A small image classifier, trained from scratch.
Model: 4.8M parameters, 64-pixel images, arch convformer, norm layernorm_no_bias, activation silu, patch size [4, 4], widths [80, 160, 320].
Training: muon at rate 0.01, 12700 steps, batches of 128.
Data: trained on close-ups of made-up surfaces with and without defects, 203450 training examples, 8.0 epochs.
Rows from block 9, named by matrix and row number. Each number is 500 + 25 x the weight over its row's rms, rounded and kept within 0 to 999. All counts start at 0. Numbers have three digits each. After the name is the row's rms in percent of the matrix's.
# pw1: token mixer expand (model.blocks.9.mixer.pw1.weight, 640x320), inputs 214-319
pw1.509 126:516505478525509507457457547516498486532512519497453461489497525533511519492485525517510496534525465499480485452511496466471496497484503477465531508480490478540498495493489499522452401513496470538491490505473458540503537520502477470464457519493474496539521508525518511492463504526492487475435459498482499504497485533504
pw1.510 013:505523525552521517536502518510556543499457512482482540507464472503547539501480509502460532496522488490549483488490512511510452439490506510488529530460457508542492491551468518514498461489491499529474509518457522489482486482450513493492493502504500503496515487462526509490488504494496467515470485530522536484480481501521
pw1.511 046:511526490499498508490526521522494510511479466506464543455465513495449511547479511506528518494474517549518486518507489474507488510476506510502502502509486471496493475527514490486470498510504502516514482496532502509478426500475541518536494463562519475547459467466534511496459486498494493496511484492519488518528531477489
pw1.512 011:505517498518493526491545502492516516497474492494476513519488472483502529489522495459471524509515467507513513471530449485477521468456505527494520476452531520517471429514504543558528486540481501493490522501495504488456512470500490499514474519531545451493549504506505511514494468455513484529545511467451509519522518500493
pw1.513 125:464480468472493500484505476521482518493538498518489500441488467496528488464497511493493478476498459456531447503506491522555474517529490476499512513487490528529527503490528447534487499500467459462493510515512531446496507528503496492511518524514453516536467482510466494489485515512502524472520501457489467512506520519522
pw1.514 100:506465511502505496477456533489511534507472448498489460491475503493481491479500490512463482536547529489486496544481495494517541499529477454491473465512537526468486495490506540476475547515455501449537522479492513502489520530474527529481479450490499501529443441524514493478487526520553551511489471513491498534492511492483
pw1.515 011:571511528513486549474501547523498511501487488477439520495436510516504494512512476507430477524506532516561526485510508494530498517518506484457514469525490484516545477492494497516490518493515447519514500485479476519483486542464543546540510519512530504499446481496506468494512535474508491513495510488524481519482461451524
pw1.516 042:488475499500475484480479503491537549507509472484526473489508462477497468532498521535565485480502523487480508483529503491483503469555457467504486469468517500546495510497494489515531484530510509533505476471489503460501507492470508474544508494445519492476528532485539502511482531508480537526495497508452469502499533529518
pw1.517 008:497498535485479493549531529476469473491499500500497481518486533416552487507496480508479476475474469519483549484493504525473521528494496531548482511499513534506478507505506526464503467517495471541447536517477550531489507489489479509495495524504500492496526503487528530511493529503492469454514459519531499506505502505479
pw1.518 063:546534470534532479497485483466500481465494510487504484466527508426527543480493548491514525527446465486478472524459479503452448505505482499516493511535474486492517499556524471498489502470514517471513493517504468528520474471515520497514484533506467450537494502489509501486477490491501516445461509465524467513523494500498
pw1.519 057:486475513486481514519506492500568516513486506470484543526512521483503515494448513452505492508515479544459530490509523546497489547517491513463439490519546527519530492503515524501482537544467500469470500487490487479501488498523459521490497470484456484425508527506562504506504494519531505508503468506511477522503494497484
pw1.520 010:495547503467495512540531514476493471478507467449510489502542533496502490511509458486523471474504493505534497487512519481474504509485519490506475497507499446498499521480488497500522489481502491462488517493538494525538520451500512506511547487545498501467536505475513471494508496513531524477444512459488483534496509504490
pw1.521 016:552492483500529509489448476487498458538485519490494529507464491500504434512484514514438487508497524490507557554477525482510485484489438468513514500503489493541540535471514504481498497486508493495520474445510457494462458510484499503472532490501499525541487472497465536469476524551439467478518490546486476494461469514494
pw1.522 269:478519480554508496506428497502519500479491438483483496484508506493510499505501473479543480475537518516472481527519488484552490511514467494516495506528503472489483537488549582490509521473485542468558484476462504507481514509528521516483463516485511511511531475491467519522477525490502491469463507501471514475520472542516
pw1.523 020:495496484490499517491530550523502500522547508482487445516517458478507498525512463519468492540552533522497500476505519464511510497503473497474492513528561533477500501504484522505505504519458504491497498508464489505552482506490491520551509519494482512532496459492519495489547520483509525504515518491503529527575556525507
pw1.524 066:508487460501486496487461533515519469499517534515477502479518532499514474477519486504515539437524506496475479489525528489438537537489481532482480472497488522446490466473522469499491489559479464518488512507481456522496527537484518520509511504545493490448478496504487502477481508473519492476512465492496479499498493489549
pw1.525 171:522479465520539514509515532488502510498517511525480518506553483519532530528518514522455514498507500476495514519468458496482456502435533580502443499520487458492472502498544561515510485456516503492513513498488493460519518494563501498509537516494433494479493485487495463478538477486538457485551534474512455476485518517494
pw1.526 012:517507489528495498473457515496463494480516501489478500508464501477513509525498520508533469531492529476497460467462513526478534491460475482442480489511497558530427449492488470481486536505511497479522503505483490504471543508469512487465486484488517467510485491478446530477507499460520459485475512471488528516516488513505
pw1.527 010:508509510493470485518512473496467495511506500491497482505459521480503445540534477458495457494505515479485492492544488523504524491558481506476513517505535474455522473470531566527510495518501484526514487463491536455515516503494504466484530517513513504482468542487495520497512530461475477539558471491468530507531543518476
pw1.528 010:496511566489494511512470458530489498528494526535477480483537531502484502498470529504499494511500506526570475528520477465561464467472476493497515484522514487461511501561504506470514500510505509528512496530480524501482506496489511524490478498511504484436547519454493495549469519532512520499509505515493542453472493504470
pw1.529 013:470485530494492488519461535552513488506495523519445515490513501471515505479462470488534484518512501473498502501496508521477538526500487523539498539491519492511491499523510584509460528504516451460509545501512502485511522495497511531530525482545526463493523470525503468499474529493525484472487503492477512477499511503473
pw1.530 203:484492457486496482515527477479546520537502469477463483536531473485540498478500499485445453564512503532519483463497514470530498471464493515526522537482467533510496468512470527477489572514494478515487519564482468476525523543472508489492522528517532471493524496472528475508483498493546509514466512476494526487541487451472
pw1.531 239:514510533484525460468499477483551518526497475516486496543506517494503527510499543522504461504519496509508498477534498493497511496494515489511482545427547502458479493474505506475515488481517527534515492486517462510493470476488513493472498500458549507498460472533512545520486530490477475505527489495486470493511488497509
pw1.532 009:530460511522504530467516478469503522541494519460450479508459500480491494487463527503526511490492493493503543484510557479505536506531501497534499534483467488483503524512490529525540543499456516494513507519508492526523534514481503520485553488490489483498466502487514498471497532515485503532447489521511466488506508481504
pw1.533 024:520501488509499524483485485504488511513484512482489508557507474515513467490488504536496496486495510470491477523470491490487503494487462484508501458469481494503536500500534517502518479486503523520485547506494506490493522511499515528517490536494515508553567529471490506475498487524524471527547489530518574535547452466519
pw1.534 098:456543460490502486505506529495533548452528520487547512495493521528525474535512473489540507462492512512495471448495496493460532486492459490491481483493487532490484501480419480502483484491471505517466512517518498534489509526468472516534459488532508500510474491529518526460477525526531468506467514515503523503501513512556
pw1.535 013:497489512498488542479510491542515480516474502513466485492516503530474492519480483527530494480516525506506470529492494515508497492424540497487447464484445522470515481494525468526517495478493528490493460502538482477492506483517520494453505480512524474501479477497429535505532476499512496547478516513493493501499494488523
pw1.536 014:506491495473485540519471504500504501453533512484490514460538523482464498517494472488503515496457532528492488461507491511486480495490471489463470513533532477539528528480479508486510479501510493521511493516518503471496406493526504499520512462471511495520482481464485516474475522508531540474487514489525467526527479544516
pw1.537 262:520520483446506481499481513485461472492506514527513520510465490480535504485503534477518487555475494500540489503508530512520486538512507525486480520527505492462541512506472492554496475464513489432454490460508495503505552509433524474550488460436488477560488487493488519460482461537497467513576463513498489472480477514475
pw1.538 145:487486504481550493534479554535509490510535461505525490512492516496516506499500513512529509527485502464474487474502507484499501501499502466486481447516543491516483501473536505500496549531499480475532483488493492505500509544501543543499498535508500471510492499499510527502524524493464579509517525457491489488464527466506
pw1.539 011:450458507506553524451512498523509494479509513491478464502479466493483471481510515486485534573507535532469525518464514551473495505517506516500462472490524478499514490477492497504538472522533473516525489507482495446505473482444519494512541498527504501506505485496504534454518523511480464504473466474462500466493492523531
pw1.540 064:519520477473566536521523438461470513496478485519498467502486432505517482481507462519472526502485489485524517522476482525513505489492545520510508508512519478473465476512454525545516504489436480523494519522548471517540520448478503487492493537540502476512475516506471480481519528488513523474508490519504524510487457497512
pw1.541 119:483497457503511529513481521468481517505494509454514488482514505540519481524484497436479447487473504510485511566488497486512474535539489486490489450499484521478552488515499482487519494520446474489466492496467496520487466471474538501517481528475471476512496532479489452476476479524506508504479493483482510476510494480506
pw1.542 010:497484506509531524459529469520474461495507462531502461510521490490502491498481550441491501477507516542468537519496465492488456504495485554504504538537523460491555494509510468501476488512505515534536483474549527509459502533538501467491516496469541470492575490497504514526467552532482524493503498470488477493488506532458
pw1.543 033:499504500515529494486526496505518522525511468475507479543536508465538452516458490428454470506480494511537524490458511535527524487514471538467478456505496524466490505490486473482452496501465499471517457501530494533440456572496530517519525493513516493504469514472497517510502514473542474508515533479487530465502494489471
pw1.544 012:466464498502480495499493511513483446485433516537512530461553494481466491446548501549501502502488488548479511520496490510518467490491503509504474497526509522453541473553510480487496520475506502499528485527475534484536505454521495498437494512520488501513500531498519474509503469500520488477505512496495492475511486522522
pw1.545 098:487501483519537475497548467475511490502510523470501457525525489516493478530490504493505535555494454529518514508516489512543467559513510499489534485481542488557548520456502497491496448510527481516501508541495483536480524520499489497492511509491523511509481457507466509499533544518510477482481547484456556528472510506542
pw1.546 070:494513512479473523489462471507487505496493519516498483548487480520484501503475515477512495465531453510458495511468477529445477536529515484494514527506500489486506491468496501530554514526559470494467512518486523495516546534513502485501507520471522519496545560510483469519475476479492498465587489513474496495474506491479
pw1.547 098:514502518528540536506486506513487460539461498536505495479508489484514490480512499518454489508497546539487494476515509502492523479471500534523513483525529487507495505498511490508474483501489496464518517503517538432509484489539563484520492513462500459474409538482498508533517503513493475449528457474548481499519520434471
pw1.548 023:486489460497541539490498494495545525471518486508527505461527514488485483544467523469519499468467566484520465498524490489461492521540445485472502524512500477476524526500521548503526441479455521503511515531531466489518532478538511508481485488515546529481484488505506479498493503522484527454506465528503467492521474502490
pw1.549 208:513534465496455537501499518514534504533475385527469480498516499478550513531513514501493499527512499513492502499521460518522496525494515543478509486478510519490525516524451520497502495510486475471502506520519487528537512478505503503526452513478503470531518509523505484527498470531470487509532516474513510485448515455509
pw1.550 234:499450448533474491477517494471494476477497529506534513479518542503522482489481534479482480531485472488490453552534470526506428514492538501521479499513495459487507527505518468529533516472517510504450513505472501500450500456521523497493512513505468496486504484510532515476521499460464499499522505473506483508498524524504
pw1.551 226:511530503469503479510498463506534528482511477505469500481480456520490495482522498501569515488533499488510487553526517543524495467499506509479455512535524502514469519481487493495486540467502508447437541533538495524521523494531516492465443473499503511497448463528528496559438490528521520505527492515494510481486480516483
pw1.552 172:520509521511461504484487527493517483481475487509455496512481510473504538504458509520485518480513482521485472535552533532477488527479507489522508500527482461445526492465550468494502453495528531521496478494514497453500494488531518523552489512469564520501507504486505490502526501502447516481532495514495506491479512525486
pw1.553 016:538481483518516472477520478523490476468556481527498517522494550481513497472517515515537492526482518487464502536502451506527503481477490474471490488500478463514501509491507496476467533519469511470519491545521480501481518490496480514490495509508535463538552488528516525464504565531506489509481481526496477496477514529470
pw1.554 010:513474496500549470521525521524546476510461516465450522503503508457510487494523517530523524520523458470460472492502510562506511512481514476505497513516474516492487464472487484487510512539470528517484458498458462478501503465455525507473495488460513476494502516494485520513470502480462475482512492530487463513516478498558
pw1.555 030:452467520529521472495526500502528446484475523506478473496515513519477483514487519512475464451489479489484478488491513487499491515515509540466525481512481506551556471475525538503499525515454487505470463453550554466533561507505509488499503497537512478466472517517473540497498454485463494513524508513529523531468490503507
pw1.556 120:503525516481509504476535473488489464442464508507461469503531477496464510509510553498539490471472519494519548502452454478511486511509501490485506520482536506491525493490527480513491482429492463527498502490512505513536484528524533494498489497513505518490470444532537510473508498490539472522494526528521471469497483517509
pw1.557 092:489486466502536533438539553524508476463537483546492483467549506555493468501496467497510464472503520498489528505500510543516500513533519492502504455515516499437526519484503468504479542506512476475484540526527494479550548510461504524512513455506536536506447487521524514504488456489522482491502485479472498531531456482542
pw1.558 296:487530512471487474509500514513511514541482423447475487516479524500498490495519479532517475478520556546456491538492515469522503470546497500499513511476533499516475456458516504463478534492484536502473476551468493575455529528514503473492502474558498503503425524485518534492511513512484546513450519490506528519522508451463
pw1.559 179:476460497521508527535505499500483507536544488511520497526519509459528477508477522478498492483481518483504483495524530524500483534496515478444463485503522462545487494487522539472532458554499498485470488501510484517526498477487502524447488501488518490507512540496497493497483551500447509522526496540487515485521505537479
pw1.560 008:518519540472478525494537537501509528520505491541494488505497554489492478462474498483521454505505485470470461465509488542502513560505471521495525500470506521443531477462548484503496513511469494549531438486517483462506538541486485493536515513559466486459495552497515514483484527474477495513555491487466491482477494522467
pw1.561 142:530535511494530475491510468555487468507498496482455490559525498507529516521473519515477553512519466512480499453552500488492522535465537506509529509458533488513507527516486480484479511533482479517525499520501529504508521489514493462492487522521487504448513456530483491494510483511541514493486497541436528498524482484512
pw1.562 111:466515491524524484501487481466494454501486468504523481526482474485485499463500509519481538503507494523494511513550491537518501563530496489524505524530485493492460493470487524499520533590509499512530454442477511476490524495536498528520492479521480440508484516500519548502482493522478493525446499513532488504508468527500
pw1.563 009:503519510480497476558508455531545502509526493473466521491539513512517510547490495503507519461485471523515489485468501497543505457505476492542506518509452521523493542432562509535527517482500537535443509522459463524496483505541458522467490457528523478527489498527482511512475488501510494534546469495461503533509482474496
pw1.564 040:462432518504481489515535493482503490517542473524456501493492501486531502532564455469466502486532475488509493513484510557501544526539515490530534513507531491506494498488494499518551479541466502505509500541508444508515476474508509461494513498501554540517495483530479536514477493520463483532520472517488501482472486525490
pw1.565 007:474481521541486487473470498505496478520505500516482533529486494505542472489488492509508487507507535525445491515495489484483470509485476520484508491485484531515484521534464501506496532484520475441471496516534484542482503484523484477517489483533464510470481504504495521543507491489568499476552531560504478489505474487503
pw1.566 062:473463499479512502510502475451541450441490557500498487484470493471505470497459478571471505507477504509524449518509507469518455550461512518472550488504478465499503471528470469503515480577464499498477497455530481495481517496491509503487493485536486507505556503540518507498458460463452541510509416512498524526483515520549
pw1.567 060:509510510520494491481500492493499537472460493530520445441483503461478485448486528518570435559502492484460549529492487513487485497518490482518522486495507487483505500538489534510490555500454493502510440454528513439498457519510534527545519470524504471496481505508507449544481503521477551492493488482526490478495490503511
pw1.568 148:494445505534549497540550515521508517480544548518504471499457490513463493485539491492508499471514459504506519505479485460525523453479465508474533510524497474496524497485487492463500433455501531496492504511508496498464517476525493458434526481491483475500414537485504526508461525516485508500541490516522546485471504519505
pw1.569 201:441485509438516494513520483455490553467501522490507465527458467485554499484474497503518499470484442504511489515526511528490440518483480510508511495535518467502474517486500507516527484460495505514495538473518485461561516497490504518497532519448499521495509466487482479542507512502511514473538491572504508452472482578467
pw1.570 015:480495492526469483493505483506500474540500526484471523525524514501494505473512545543490521514510487508492529516547497455526506484524518495507481496472528490491480492533519535520495514550480504488506534487466488532509442514503429474457526485466436538504469456467514468494523479515439501535481483508478511475453539510510
pw1.571 116:515484518545481494498479515488479511479466517528500459549486468541484507473518521535500482507532460470523488522523514492490546481528470478472532554535502505484487503467499506456518494534498500555494478493545550546499538487482562483464480507495545506510466492508493497524484533522498502503501458514510483503482514534424
pw1.572 023:474507487513511507485508469500482457485496479536478488471538497501493484502483481474515485511487500500516484508515493491513506519472463506536523488524538508493493516530500494524534518472461540522495486511517531522512486477508548536529515498505492509504506481493512475469443403483499526526511463467528501482503517453502
pw1.573 017:511492482539511491469576479507523499486513509496530450450495447482464512499486465474463516520496500487477527531510489524547486559490481461524513465549510528537511529493504501491500462508455494472491535491520553497505501483483474500461492480441510513487495515558510501491553468513525466512513499492508501475514533501479
pw1.574 103:518469493488477490484491513522439496491516502475507521445499492492532491514508488523480507494533562504516525511538519526508506502481484554497510501553487481523478506497490462484522475489449479520531490529538512494529526523505489543507520500533520519512460460494475510473497502508520514540482512497519469445483498531482
pw1.575 039:451452516470516524478471508522487484520542481471505477492523510479517492481508479509487485486534499528477517491547486496521464520454486525498508512483531465510474451503494538514513547515484504522511510505499508491518513521486540507502470531495520520456492531510510518476507452516458555533499542498482512533515489505456
pw1.576 020:519484531538490530511484478476430467485499449522486554484527515505504474516473538538503484474520510523499483502506470506454492502495470434479497497567520528527488526504507483480431484473532466494488509467461534507473491511481494513499524485501522507515519525489525556525414496509507495474534502485519534500523492481486
pw1.577 016:469492523501508501501492514524453534492499472505490436498490506570514523514548480506484482503458519500477505523463488516494483497505487551479505482530477507544499496493508514513496448492490490503470517513495498478545536515531500519516523536529445483496456496535490496493521525494499444478528502512505497449475518521479
pw1.578 016:484518499510552490518477512506523491488486502487523482491493529567479512537501499459498494450484546464502478504491528520519467554553485504500469479494503455555479527464537552527555499505492475519504501477476524510531484504488494501434516492479494497490462554485460466533513464481489491509523516525475499473525478472529
pw1.579 060:509469484489509509505518476506479463511467487526531515473514519465516535506458494484519466465454458483538494515471500541475452467493495548486508476529452489499464511537489514487507520470475509459507473556477486464479485514557507552513490530538515488497488547460504455501512527532546512497520528490515501537513523491510
pw1.580 034:516506490523522479470480504449520479544501473492516481498498498495532490495506481516461534521488507474473507511518466514522466513467492479545530500486507452453531507463465488463529478515476516514504479494503475533551538488491458473521443459478504523533506472490479489509507518535462484476481504536546487457529470527538
pw1.581 040:520462488515513513506526523479487480497463473511504510517535525483532476492487474550471525485451452494557497520487455470534497483413510527522499522517478460500568497502499484519514486461487500511528488518495540510525497511467516483487451487495426497488495502517473490472522509540460479505523492518526541518481488503481
pw1.582 025:463501499482474500484512495508547447512539483520497467491527498518512486461507507484480513463525523520478484477523508548510503493477504514506523502453477456500507513506503537520469468579487483501500469527484515503481486532539483472490505501528524500480583498485506475523518484524475547510516504487464507498477486556461
pw1.583 036:514458529503490487500485491500469489529491521494529517509531544496514567534528536419524463499477454497535489507467524526504427532506467526527505492486474463474507502522486505464517492493540476510503490512490511495562519484528503553501508503507487483509498506509535466516438528508509564466477487529497524543461545473477
pw1.584 021:531514472538547514518493457528489517468495456499505495482498480515501476518491472528472551483498503475514488505483520485474406497498513538512481500482479506533530496535489521516475506457476477500476515546520536472534499485529511506476530495498488513487490524508490501509521478501552495450491513498451439475469486517508
pw1.585 008:567511456499457522495486469486522477498545509529508515514541469553506501449529574536489500483484521466481478509498495506510515492475525510492467481490484483526511515506515480510503443455489474512552486505500529473502510474466479495511526510484495537455554512521519471488528491488528482513508507472495529499510460486501
pw1.586 039:481508510488499501495492447436548479480509501497478510466490515470543486541468533540471489527490500526508488494487493491526526504496505478502519501488453531518532469463495508479534458487483476501518532478540472447513533510463515489475498513490494522485472498535463489452472495516490470513540468512490493527573496496550
pw1.587 008:515481508503489485471491471520508493507488525547532530524492475486477453518499505471531495478464493496519487472518462549466456464531516480500471544508527495501501510481568527505479526498545514474500499447550490530513490518552504497488510493546502453497537531514532492505475463485482483486465473531495482471534545483463
pw1.588 171:492501475524509539532509531505526549495512496473515474507528485493473499468542513474567467475499476484517509499533498537461479467507498471507503439509482494479442494508514516479488505499510497464468512511495511527455477472509519525463497526504550488491495477470512514542512545452484532482526523484439502504513500526512
pw1.589 164:474520469495491492464516566513479501493495513536546507509510472495488500499501475508512447532492517477455482448506495502519499527539475535491491446479542530493452502465503522489468518524476483522517490472548530520498472478512507470535500511511521485511481468491502502465522505541490521498498512447514499508487494522497
pw1.590 014:510516478493491488484509512470497482519507488471500518514497515479510499533500498458524466506486503495516493509522485531513499518525489504527541519531547534525520503550482471520510528535498470507475467469539504490508540505468542503517465491529451466504478516471515475503506487490512453492526480470481485476521534483510
pw1.591 031:471508468511511537498502496479528555483503505524515497516509471460489501537459519450521461486520509520523517472454464491464494522492493487500464482492528505485531487541481518546469519467464473514468475513463477468510480546527481546533480462434487426509452500522531522493532530523495470489483519453494536498518527497517
pw1.592 031:506487538474468473469490546494500508512509499549495477482469488487493517492492521500416515521501481449484513501524521585521506491500495488476511503448524512516498509469493505468493489550442510475508495474458508532515484511476462457450481471478470486579461515533493520484550537506511504497530540545537481534534537505505
pw1.593 018:527505487500516466464496480504473502537511519475504552475497505513494529499465478514540491460541506502489478457477513505501501545491521506488498487515441518527468495447507519504522511487504529499498500509497510481447498504466536521495500511487547462519543516531461494458519546483516477488535475489477486517530497465472
pw1.594 016:502534519494501526531511539503495459515485484495495497532484495492477467475457511533482544495491511528476515503500515514487520491494510463430494485492556482493467502518464512531495473478520485529508522519547495522487484525489467486523492471509533450486509480481471518467551528517497524502516509471438519485477545516515
pw1.595 037:487502478469496489500514509542477503506513515476546510473447499502504516514497477541518526513518497524494514517498526475499490511471491522464494513473519489519510484526462530462532487510506506510493476487511475509462522502522523491481569485489496480492505492531525524474525547529482456501508474485526489491478456524490
pw1.596 010:529504462501489506485523517524520473509514483493485472512496487488507521507514495506483538488489532528506476499531458496494493430567527510482520496524500491493476476481544498508445492509448504504466520493523462517506486508464522476532544474535506490482503522473457551510493529480515479528537516525531490537486481476450
pw1.597 083:493552505513517488442539516512511486511479440478471505541533490486513521503507518468481508531520478468478494511506522513546513491550500499532456500536552524510485511492521487491509550498512554489460493522491498510544490466513493519546446505486474481506500486503484477491489497497519514509528510485499513486504468494465
pw1.598 051:546464514477478484514505490491478480501489487507490505525514473512485503505475492505506474537500477475520499513487487505448504493447527483509504557470513516513552467475438505502512496509525511513466504468478521542543526483500496475496514502486517525523516497518480504504516471486517466515522515511503507511498514570485
pw1.599 018:481545507501523548509494507489500504482524546514483482482476492548504498462512495499477452520531481506552463523490505467498533477496522507464521495493504483492474501480473513533546531464519535453521500480501495519465509498501465485476508501492505482481541472550495509515505479505500497532510477496543534515518530487534
pw1.600 094:518554520480505515488546517452526512524515498532501514504548494472503462482471494507474511489527491465522441500500501510505454527476505461511575536468497497498489521544479420482514513517473482515466536544476470521498478436469505506539530462536483480477524482474525482504537506533515480485486479547473496548506496476543
pw1.601 044:465515527452498493502540534520509468507505515519524516532502471502455515470496499523517530486501497510498473510541502469538544500473520549491525475475474462481475503502527525498527432543523521542505493478512472495502448488521525484522502488550499501487540460503498545506504522521505474459541465500512512553493501504517
pw1.602 013:496479528520502530547524477507504465476517482436478432458470501483503522485550474491476509503543521491517499532481489504491514518481505509496507492524490512482502498504478536503478463476488465528532548488518475452498545479507499497504511534465503527504528519546516493499504515491477562544510483493484513500488512498492
pw1.603 009:472509475494471523508499522517462507511503518497492514503475523498492529476513494477470501515477498501525482493507472535512550522499534490510507518498463493486515510508537487486497466489507468497470514486483524470469515475515499496488519527498558500524477551518490474516499474489524514513467528493537527543531552499478
pw1.604 076:483513496503489503526497530511510472484490522508464501515473556458523487524526511466505573512487511452544461523513498511507482479518501484547464510504506498517511516512506507509513544470538479506473521525521517497485484509497513485550488502512510481474540521465525533474497465543491509524451520496484496481462475497491
pw1.605 013:522470522517473509485519506478495494535518480513439464540469543535502504545499545498495492493492507485437483510506503488536565477486509507508466484497498487490558499463489466531477545467439470501519532490490526482480486535529529503451460527514492485500527509482465486477513532452519487550500499519519455490514483511491
pw1.606 093:471530524499494490515473527503497504457537532509501533480462497508461502476527532479496416528506470501537498536461567465515514483492498535488463495510497490525502485463461485500539473454465475497456475470522526483471508494503501481534545546507473554505460509521516508508486508502525472504539519509506501468510547479494
pw1.607 015:510467489508481547507521527498478503518502498497496509520506503510517466495492525459453515466488549449527505509531521493512553520467514538479470514500529535524501524492492478517515472562445452525497514486536533496536504464466531516510505496538500493501519490479478479488504474464482484508490522521489498459489475448479
pw1.608 191:523502513509485505532503525499522485515526544507541465502505475536502522538498544495510503523480524542490516462490516533526486494443495493530526507479490479498526516486527475499492504522498530543530514526523504515460455521491521483511452514554492507501452495484497489480517526518514483542472533504504487492487495514519
pw1.609 036:449487505490537495521469527479471459516553482528509496477506513490501505494500512477464545472545469520466485530528484516536497526513507517516495515478538481514477540486511476534523441491501484523530505494500515472503469509483539467549492511516480530519526493492508540507518485528518502484512486530481528501489536527483
pw1.610 190:548473461509481499521514457494462489530496522538517451507497508498492471470517484498492458518543463496532481495546529497476522470475421540503546463492478462520534494496541500517541523528506475462527533494546498474519491530475518487479548505490517515460481553524543472471510449529545486456481461520521480508524502501496
pw1.611 007:454497487545532522480541503509478490487517559518459526486503527455481498497493475556511488491515494498497463518515502495497461474515513517489556499480491518494474493518522490464471498482474491498498525534499537482500477532530438549501494472549495495505516567467500497536470510495464550497444493504503488489512495518473
pw1.612 015:491508512470514481513544474477485505476523528500497524507525496547493502493521454491459476471542480573526477521494514525510501566460519508511487506485470497500530482514520511506530447506490532493495538487517498467515506503556497492539466512525471512488489506536489501515479526458521504500523487519488472498455486467503
pw1.613 008:481492516484522525533487494465476571515512485513491512519488522509494450522501466508510443479536507440488501484532493488509522468515488464501487472488518498537444512479501485538492493512495538530497490493516538482527495487508496461470515547534522557476523461475498517480532478541522460502504555519518519495483510520521
pw1.614 014:478513487533479527500487485457470496489519485470502465516499510523513537468530543512473488464490470485450495464506526519477498467458513513475529508516503501485510472524496476481528511473487471481504470492517510527526498504462487509492494544474471478498454487460469535505508523477541504454466501506523510504483513489496
pw1.615 061:515500492554525508496531497487491488527485499531468536497553508498524528504507479524478469460499499464517510497489482527499459505479539553491475497527489454469479493544490457537524521465464483518507545509474472480529499535537520526474525534504452475520479494520495487525540485459528472484506503535509483481480522479500
pw1.616 111:469467536543464517493487514498442471498516464531445482504505460470494489487521522492488532534486501483509486513508496538556461504486525503491481524528511496538508471507471461513505456527543478484467497507452537511500523500549494462503528464458471523471491512497522499520514487548502524459516514482515511510504515494467
pw1.617 027:499521516552513527482502511514528456490523493507476525518469511508515504473496507508455554499502488457500494534520502521508523482476520508540491464480526481516486497514492498495502530552466487548525500475484464526460495481556519480489520494539497451500488469504483503505513480483499478490496468492453527495490516483512
pw1.618 085:487515524488494482506467469500485484514481504532487461518521484490466510471479583486477508498482489522471505520522521466545471531488513491526499535490504472464469504528513513495454523480491509528533485460504533478490482440514474472497530507569467538508458504495535546488486533523458500532501503509549490466515514487503
pw1.619 209:498492493525498466505491549480544499492498502510432479502534507502570485469492512492528518530442496462504454507513480510485478526477527507492485513491472561516476482519448496447425491497478522480500501484482529528516500558491483535471510460497553463455505505472505477499517535533530510498508503500508530492494509510478
pw1.620 012:491506467482496491490525476488554525532552491487497513523532570503493487507501512508464498476503561465517479459547490517490513522453504512557522540500534517514517541507482479488499487523491489524482464486484476556505519465516503491516500485531515483533496492474508471480480498478557477460513477483471507508484483506493
pw1.621 011:488551515520547490475530555497513457461516465482499485478460446523501479458517462506512526491554523503446508528499520479503533504483494590469492473524500530499510460496443499476476494482480509525471482522488463517507541492546485527501515493476467477499518454531528516507507505473489480526544499506466523529488538503543
pw1.622 014:470503526505477533492478502462521522498506493542501545509480497464455531531532490478477540482499484494448477521513428484500474528489509490524466486500462505525511507503498529493529474459530537504505495500486542456543516481536449487534505495529512497480462480493485516493518563476533504523507485486497495484490503524453
pw1.623 011:484484490484537492504486512525535489511486497494506485479491479496491517496495525508483500520497510495526464489492502516487462492516490501540525480508544483479510491498502481458441540469478526493496521486482478518505496526462534569473497474470470512508549497475507507427564486461518478488493457499514533514504493514489
pw1.624 024:495526492473489509470488473549462484484479460517480502514487511528480517476479513497504514536546541444477488477508498456495495530467537483486514497449509517459456529509458498475480491557446445488500495507514515502487483508532556509480508525570513503521482467531523478514516531538502508502490529458506519489493530494486
pw1.625 168:482478483500530510495502508465515460501523520493500537543523439489512507451486494523466476523487535515487532518502510537519493502454514528483486515559514461525524524505509529447504486448483524510487507553501557515543514510528507522492498503498521501470482478481537485506494490525462484491513503515457553476499494504498
pw1.626 157:524512491517482480506506498467493491532462492500525466498487508501514505557491468498529469459477519524508518501513497483487555477491529492494493475504504519563531503488505508449485474424547487523515503513491472530471515544521501513484500560495480470497537449470514503523483526509485496525536480478518535523509515462500
pw1.627 144:506547452525504502458457464531540524506511490507537566515501487479514501501474488551510482526539537521496521463513493504476518467492449476482473520472479488518520476471510523488479459512486523531516497507511472518466485530469512448502500540535533484512471509525554521502460548487552508531489520509482533483497456546486
pw1.628 053:539487451498488541498509462484500478499453481501516495469472504528493525526463526494501489485489494480541506555506479501492526493506488460481499492474505538493509533475523487535533478489459479526532495516522550489533507504493544483485466458518534493511506496475483509500470486513500509493500548436497487484545542488444
pw1.629 134:491477498459499497511505488473478486502514537523490515480491462494544482511530508507469477501525432485490492474500452508566566560475527493510499515497485519480556511528498502573520460488478471549478491463517564470512525477511544532492530498494455507534454512521487537564478469516499494497516482538471528521499534509505
pw1.630 020:471531476491510516483499514465498501503494455507526505530459505472485509495499494537515484472498542469475501488538497481513547517489490512479512481473505550534469547492498526481515489488448448528507524511502451509504495513471479464513509476553524504507551508514471471459516508505514492480529515509515485500504465512519
pw1.631 020:523519508484484520469494458513517497515484492504441537529527551491476488470485492495491482469564460467522502514526491555517502477455518526550497482522525500451551509476509530508496525477514462462521534484526457504535480516510522489506538438505484517491465482521516495495470516518525481481493525511519479476536522515507
pw1.632 115:523471489466486500480510504460502462514518495496501493545500507518491522462483519513498542506556473496537490518524514492496482477496468479497544518472497479514494507520547510492464434550515441502508483482456490484472492496510550510495441505429505464513580542486489490513484476530522520481554511480468497519498463533488